{
  "dataset": "notes from a synthesiser with random patches",
  "loss": "mse",
  "encoder_norm": "rmsnorm",
  "encoder_head_dim": 48,
  "encoder_parallel_block": false,
  "warmup_steps": 230
}
Rows from block 14 of the encoder, named by matrix and row number. Rows with one number belong to one neuron. Each number is 200 + 40 x the weight over the matrix's rms, rounded and kept within 0 to 999. All counts start at 0.
# fc1: MLP up (encoder.blocks.14.mlp.fc1.weight, 1152x384), inputs 77-153
# fc2: MLP down (encoder.blocks.14.mlp.fc2.weight, 384x1152, transposed), outputs 77-153
fc1.803,200,200,200,200,200,200,200,200,200,200,200,200,200,200,200,200,200,200,200,200,200,200,200,200,200,200,200,200,200,200,200,200,200,200,200,200,200,200,200,200,200,200,200,200,200,200,200,200,200,200,200,200,200,200,200,200,200,200,200,200,200,200,200,200,200,200,200,200,200,200,200,200,200,200,200,200,200
fc1.804,200,200,200,200,200,200,200,200,200,200,200,200,200,200,200,315,200,200,200,200,200,200,200,200,200,207,200,200,200,200,200,200,200,200,200,200,200,200,200,200,200,200,200,200,200,200,200,200,200,200,200,200,200,200,200,200,200,200,200,200,200,200,200,200,200,200,200,200,200,200,200,200,200,200,200,200,200
fc1.805,200,200,200,200,200,200,200,200,200,200,200,200,200,200,200,200,200,200,200,200,200,200,200,200,200,200,200,200,200,200,200,200,200,200,200,200,200,200,200,200,200,200,200,200,200,200,200,200,200,200,200,200,200,200,200,200,200,200,200,200,200,200,200,200,200,200,200,200,200,200,200,200,200,200,200,200,200
fc1.806,200,200,200,200,200,200,200,200,200,200,200,200,200,200,200,200,200,200,200,200,200,200,200,200,200,200,200,200,200,200,200,200,200,200,200,200,200,200,200,200,200,200,200,200,200,200,200,200,200,200,200,200,200,200,200,200,200,200,200,200,200,200,200,200,200,200,200,200,200,200,136,200,200,200,200,200,200
fc1.807,200,200,200,200,200,200,200,200,200,200,200,200,200,200,200,200,200,200,200,200,200,200,200,200,200,200,200,200,200,200,200,200,200,200,200,200,200,200,200,200,200,200,200,200,200,200,200,200,200,200,200,200,200,200,200,200,200,200,200,200,200,200,200,200,200,200,200,200,200,200,200,200,200,200,200,200,200
fc1.808,200,200,200,200,130,197,200,200,200,200,193,200,200,200,200,200,200,200,199,201,200,200,200,200,200,201,200,198,198,200,190,200,198,200,190,200,416,199,200,200,200,200,200,200,200,199,200,200,200,246,197,200,200,200,200,200,200,200,200,200,200,200,200,200,200,200,199,200,199,200,199,200,198,200,200,200,200
fc1.809,200,200,200,200,200,200,200,200,200,200,200,200,200,200,200,200,200,200,200,200,200,200,200,200,200,378,200,200,200,200,200,200,200,200,200,200,200,200,200,200,200,200,200,200,200,200,200,200,200,200,200,200,200,200,200,200,200,200,200,200,200,200,200,200,200,200,200,200,200,200,200,200,200,200,200,200,200
fc1.810,200,200,200,200,200,200,200,200,200,200,200,200,200,200,200,200,200,200,200,200,200,200,200,200,200,200,200,200,200,200,200,200,200,200,200,200,200,200,200,200,200,200,200,200,200,200,200,200,200,200,200,200,200,200,200,200,200,200,200,200,200,200,200,200,200,200,200,200,200,200,200,200,200,200,200,200,200
fc1.811,200,200,200,200,200,200,200,196,200,200,200,200,200,200,200,200,200,200,200,200,200,200,200,200,200,200,200,200,200,200,200,200,200,200,200,200,368,200,200,200,200,200,200,200,200,200,200,200,200,200,200,200,200,200,200,200,200,200,200,200,200,200,200,200,200,200,200,200,200,200,200,200,200,200,200,200,200
fc1.812,200,200,200,200,200,200,186,200,200,200,200,200,200,200,200,200,200,200,200,200,200,200,200,200,200,200,200,200,200,200,200,200,200,200,200,200,200,200,200,200,200,200,200,200,200,200,200,200,200,200,200,200,200,200,200,200,200,200,200,200,200,200,200,200,200,200,200,200,200,200,200,200,200,200,200,200,200
fc1.813,200,200,200,200,200,200,200,199,200,200,200,200,200,200,200,200,200,200,200,200,200,200,200,200,200,200,200,200,200,200,200,200,200,200,200,200,200,200,200,200,200,200,200,200,200,200,200,200,200,200,200,200,200,200,200,200,200,200,200,200,200,200,200,200,200,200,200,200,200,200,200,200,200,200,200,200,200
fc1.814,200,200,200,200,200,200,200,200,200,200,200,200,200,200,200,200,200,200,200,200,200,200,200,200,200,204,200,200,200,200,200,200,200,200,200,200,200,200,200,200,200,200,200,200,200,200,200,200,200,200,200,200,200,200,200,200,200,200,200,200,200,200,200,200,200,200,200,200,200,200,200,200,200,200,200,200,200
fc1.815,200,200,200,200,200,200,200,197,200,200,200,200,200,200,200,200,200,200,200,200,200,200,200,200,200,200,200,200,200,200,200,200,200,200,200,196,200,200,200,200,200,200,200,200,200,200,200,200,200,200,200,200,200,200,200,200,200,200,200,200,200,200,200,200,200,200,200,200,200,200,200,200,200,200,200,200,200
fc1.816,200,200,200,200,200,200,200,199,200,200,200,200,200,200,200,200,200,200,200,200,200,200,200,200,200,200,200,200,200,200,200,200,200,200,200,200,200,200,200,200,200,200,200,200,200,200,200,200,200,200,200,200,200,200,200,200,200,200,200,200,200,200,200,200,200,200,200,199,200,200,200,200,200,200,200,200,200
fc1.817,200,200,200,200,200,200,200,200,200,200,200,200,200,200,200,200,200,200,200,200,200,200,200,200,200,200,200,200,200,200,200,200,200,200,200,200,200,200,200,200,200,200,200,200,200,200,200,200,200,200,200,200,200,200,200,200,200,200,200,200,200,200,200,200,200,200,200,200,200,200,200,200,200,200,200,200,200
fc1.818,200,200,200,200,200,200,200,200,200,200,200,200,200,200,200,200,200,200,200,200,200,200,200,200,200,200,200,200,200,200,200,200,200,200,200,200,200,200,200,200,200,200,200,200,200,200,200,200,200,200,200,200,200,200,200,200,200,200,200,200,200,200,200,200,200,200,200,200,200,200,200,200,200,200,200,200,200
fc1.819,200,200,200,200,200,200,200,200,200,200,200,200,200,200,200,200,200,200,200,200,200,40,200,200,200,200,200,200,200,200,200,200,200,200,200,200,200,200,200,200,200,200,200,200,200,200,200,200,200,200,200,200,200,200,200,200,200,200,200,200,200,200,200,200,200,200,200,200,200,200,200,200,200,200,200,200,200
fc1.820,200,200,200,200,200,200,200,199,200,200,200,200,200,200,200,200,200,200,200,200,200,200,200,200,200,200,200,200,200,200,200,200,200,200,200,200,200,200,200,200,200,200,200,200,200,200,200,200,200,200,200,200,200,200,200,200,200,200,200,200,200,200,200,200,200,200,200,200,200,200,200,200,200,200,200,200,200
fc1.821,200,200,200,200,200,200,200,200,200,200,200,200,200,200,200,200,200,200,200,200,200,200,200,200,200,200,200,200,200,200,200,200,200,200,200,200,200,200,200,200,200,200,200,200,200,200,200,200,200,200,200,200,200,200,200,200,200,200,200,200,200,200,200,200,200,200,200,200,200,200,200,200,200,200,200,200,200
fc1.822,200,200,200,200,200,200,200,200,200,200,200,200,200,200,200,200,200,200,200,200,200,200,200,200,200,200,200,200,200,200,200,200,200,200,200,200,200,200,200,200,200,200,200,200,200,200,200,200,200,200,200,200,200,200,200,200,200,200,200,200,200,200,200,200,200,200,200,200,200,200,200,200,200,200,200,200,200
fc1.823,200,200,200,200,200,200,200,200,200,200,200,200,200,200,200,200,200,200,200,200,200,200,200,200,200,200,200,200,200,200,200,200,200,200,200,200,200,200,200,200,200,200,200,200,200,200,200,200,200,200,200,200,200,200,200,200,200,200,200,200,200,200,200,200,200,200,200,200,200,200,200,200,200,200,200,200,200
fc2.803,191,218,200,200,194,199,177,199,158,201,204,199,198,204,200,197,198,200,200,198,200,198,202,147,197,200,200,199,214,204,185,203,192,198,201,198,215,200,201,184,201,200,196,202,239,202,200,199,204,207,202,207,195,201,200,200,200,194,204,199,193,201,207,198,196,202,186,161,196,202,187,235,187,199,199,199,184
fc2.804,200,202,199,200,198,200,197,196,198,200,201,199,200,201,200,197,200,201,201,200,200,200,201,197,200,200,199,198,199,201,199,201,194,199,203,200,231,200,200,196,200,200,197,200,213,200,200,200,200,200,202,203,200,198,200,200,200,195,200,200,200,198,205,200,200,201,196,198,196,200,195,255,201,199,198,200,191
fc2.805,193,253,198,200,194,199,197,214,191,201,204,197,199,205,200,199,200,201,202,188,200,199,199,172,199,200,199,197,199,201,171,202,197,198,203,200,251,199,197,196,202,198,193,202,217,203,200,200,208,207,204,207,199,197,200,200,199,191,199,197,195,191,215,200,198,201,188,192,190,201,195,250,201,199,198,196,178
fc2.806,193,296,196,205,185,199,158,231,161,208,203,196,202,205,193,188,196,198,208,197,200,198,164,192,200,198,204,155,199,222,119,326,198,166,185,207,320,188,187,190,260,192,171,196,283,206,200,202,225,234,200,205,201,193,201,199,199,198,193,190,201,186,222,196,195,194,185,59,181,202,201,270,193,209,199,180,189
fc2.807,200,258,199,200,194,198,193,191,176,200,203,197,199,203,201,203,190,199,202,195,200,196,201,187,199,201,200,188,210,202,177,203,191,200,209,199,219,195,199,193,199,200,196,201,229,203,200,202,207,204,200,207,200,197,199,200,199,197,202,198,200,196,208,188,197,200,191,167,190,201,195,285,197,201,199,195,198
fc2.808,180,203,203,203,177,197,119,221,179,227,203,201,192,204,172,199,200,202,202,192,200,202,206,200,198,204,219,95,195,220,96,182,200,170,210,199,238,210,201,139,199,190,42,194,402,212,201,192,210,215,303,200,195,197,209,200,209,195,173,191,189,239,197,201,197,202,189,145,201,198,188,202,186,195,195,194,120
fc2.809,199,204,199,200,200,200,198,199,192,201,202,200,200,203,200,198,200,200,200,200,200,200,201,181,200,200,199,200,200,202,194,202,198,200,200,199,202,200,199,196,201,200,196,200,211,202,200,200,200,200,204,203,199,199,200,200,200,195,200,200,198,199,207,200,200,202,192,199,198,202,193,215,201,199,198,200,189
fc2.810,197,204,198,200,196,199,190,194,173,201,203,200,199,202,200,196,198,201,200,199,200,199,201,188,199,201,200,200,203,205,188,201,196,198,203,199,199,200,201,192,200,199,196,200,222,201,200,199,202,204,201,206,199,198,200,200,199,195,200,199,197,200,203,200,199,201,192,197,197,200,188,209,196,198,199,200,185
fc2.811,200,202,198,200,200,200,201,194,198,200,201,200,200,200,201,198,200,201,201,200,200,200,201,200,200,200,200,200,202,202,199,201,195,200,203,200,198,197,200,198,200,200,198,199,210,200,200,200,200,200,200,201,200,198,200,200,199,198,200,199,200,199,200,200,201,200,196,200,199,200,195,204,201,199,200,200,200
fc2.812,200,202,197,200,197,199,199,192,195,200,201,200,199,200,200,197,200,201,201,199,200,200,200,198,200,201,200,198,202,203,199,201,196,199,207,200,200,197,201,197,199,200,198,200,213,200,200,200,200,202,200,202,200,199,200,200,200,197,200,199,200,197,203,200,200,200,195,197,195,200,195,215,200,199,198,200,199
fc2.813,198,201,197,200,197,199,200,204,185,201,201,200,199,201,200,198,200,201,202,200,200,200,201,200,199,203,202,202,200,207,188,200,197,179,214,199,198,199,202,195,200,198,190,199,224,203,200,198,200,205,200,201,200,197,202,200,199,197,200,198,201,197,199,198,198,200,192,198,200,200,194,200,200,199,196,200,196
fc2.814,200,203,198,201,199,200,198,199,197,200,202,200,200,201,200,199,200,201,200,201,200,200,202,197,200,200,199,199,204,200,198,201,193,200,201,199,239,200,200,193,200,200,198,200,211,200,200,200,200,200,202,205,199,199,200,200,200,195,200,200,200,200,203,200,200,201,196,200,198,200,192,253,200,199,197,200,195
fc2.815,200,201,197,200,198,199,200,196,196,200,201,200,200,200,201,197,200,201,202,197,200,200,201,198,199,202,200,201,200,204,188,201,198,197,210,199,197,196,202,199,199,198,195,199,218,200,200,199,201,204,200,201,200,198,200,200,199,198,200,198,201,198,199,198,201,200,191,195,200,200,194,202,202,199,198,199,200
fc2.816,195,203,195,204,185,197,100,211,170,205,203,200,197,201,185,167,194,201,206,200,198,196,181,114,180,204,202,137,206,223,86,200,194,159,207,199,293,192,202,128,200,191,85,165,338,205,201,198,207,216,201,190,200,195,201,199,203,199,190,185,202,199,194,195,197,221,189,95,199,201,191,199,192,199,199,191,192
fc2.817,200,200,199,200,200,200,200,192,197,200,202,200,200,201,200,198,200,201,200,200,200,200,201,200,200,200,200,201,200,201,198,201,200,199,202,200,199,199,200,200,200,200,198,200,210,200,200,200,200,200,200,201,200,199,200,200,200,199,200,200,201,197,201,200,201,200,196,198,199,200,196,206,201,200,199,200,200
fc2.818,201,201,198,200,199,200,200,192,196,200,201,200,200,200,200,198,200,201,200,198,200,200,201,200,200,201,200,201,200,202,198,201,200,199,207,200,199,197,201,200,199,200,197,200,214,200,200,199,200,200,200,201,200,198,200,200,199,198,200,200,201,197,200,200,201,200,194,194,199,200,195,203,201,199,199,200,201
fc2.819,198,204,199,200,197,199,198,194,193,200,203,198,200,205,201,198,200,201,203,192,200,199,201,187,200,200,200,198,200,201,197,204,197,200,202,200,204,200,195,194,200,199,196,201,215,200,200,200,205,203,202,206,200,198,200,200,199,194,200,199,198,193,210,200,198,201,191,196,193,201,196,259,201,199,198,199,196
fc2.820,200,202,196,200,195,199,171,193,185,200,201,200,198,201,200,197,199,201,203,195,200,199,200,195,199,202,200,199,203,208,183,201,196,190,213,199,198,194,202,188,199,197,195,199,225,201,200,199,203,206,200,202,200,197,200,200,199,197,199,198,201,197,201,195,198,200,190,189,195,200,193,206,198,199,197,198,200
fc2.821,193,205,199,200,199,200,191,200,192,200,201,200,199,201,200,196,200,200,200,200,200,200,200,198,200,200,200,200,198,203,197,200,197,198,200,199,200,200,201,194,200,200,196,201,215,200,200,200,200,203,202,202,199,199,200,200,200,194,200,200,200,200,205,200,198,201,192,200,199,200,192,215,193,198,200,200,183
fc2.822,194,205,198,200,193,199,149,197,167,200,201,199,198,203,200,199,199,201,203,192,200,199,198,193,199,201,200,198,200,206,180,201,197,190,214,200,219,194,201,184,200,197,189,201,249,202,200,200,208,207,200,205,200,195,200,200,199,195,199,198,197,191,208,196,198,199,189,136,188,201,194,220,193,199,198,194,191
fc2.823,200,212,198,200,194,199,200,199,175,200,202,198,199,204,201,199,200,199,204,191,200,197,197,188,200,201,200,194,200,202,199,202,194,199,208,200,201,196,193,194,199,200,197,201,228,204,200,202,202,207,200,205,201,197,200,200,199,197,201,199,198,191,209,196,197,200,188,185,189,201,196,228,201,200,197,197,194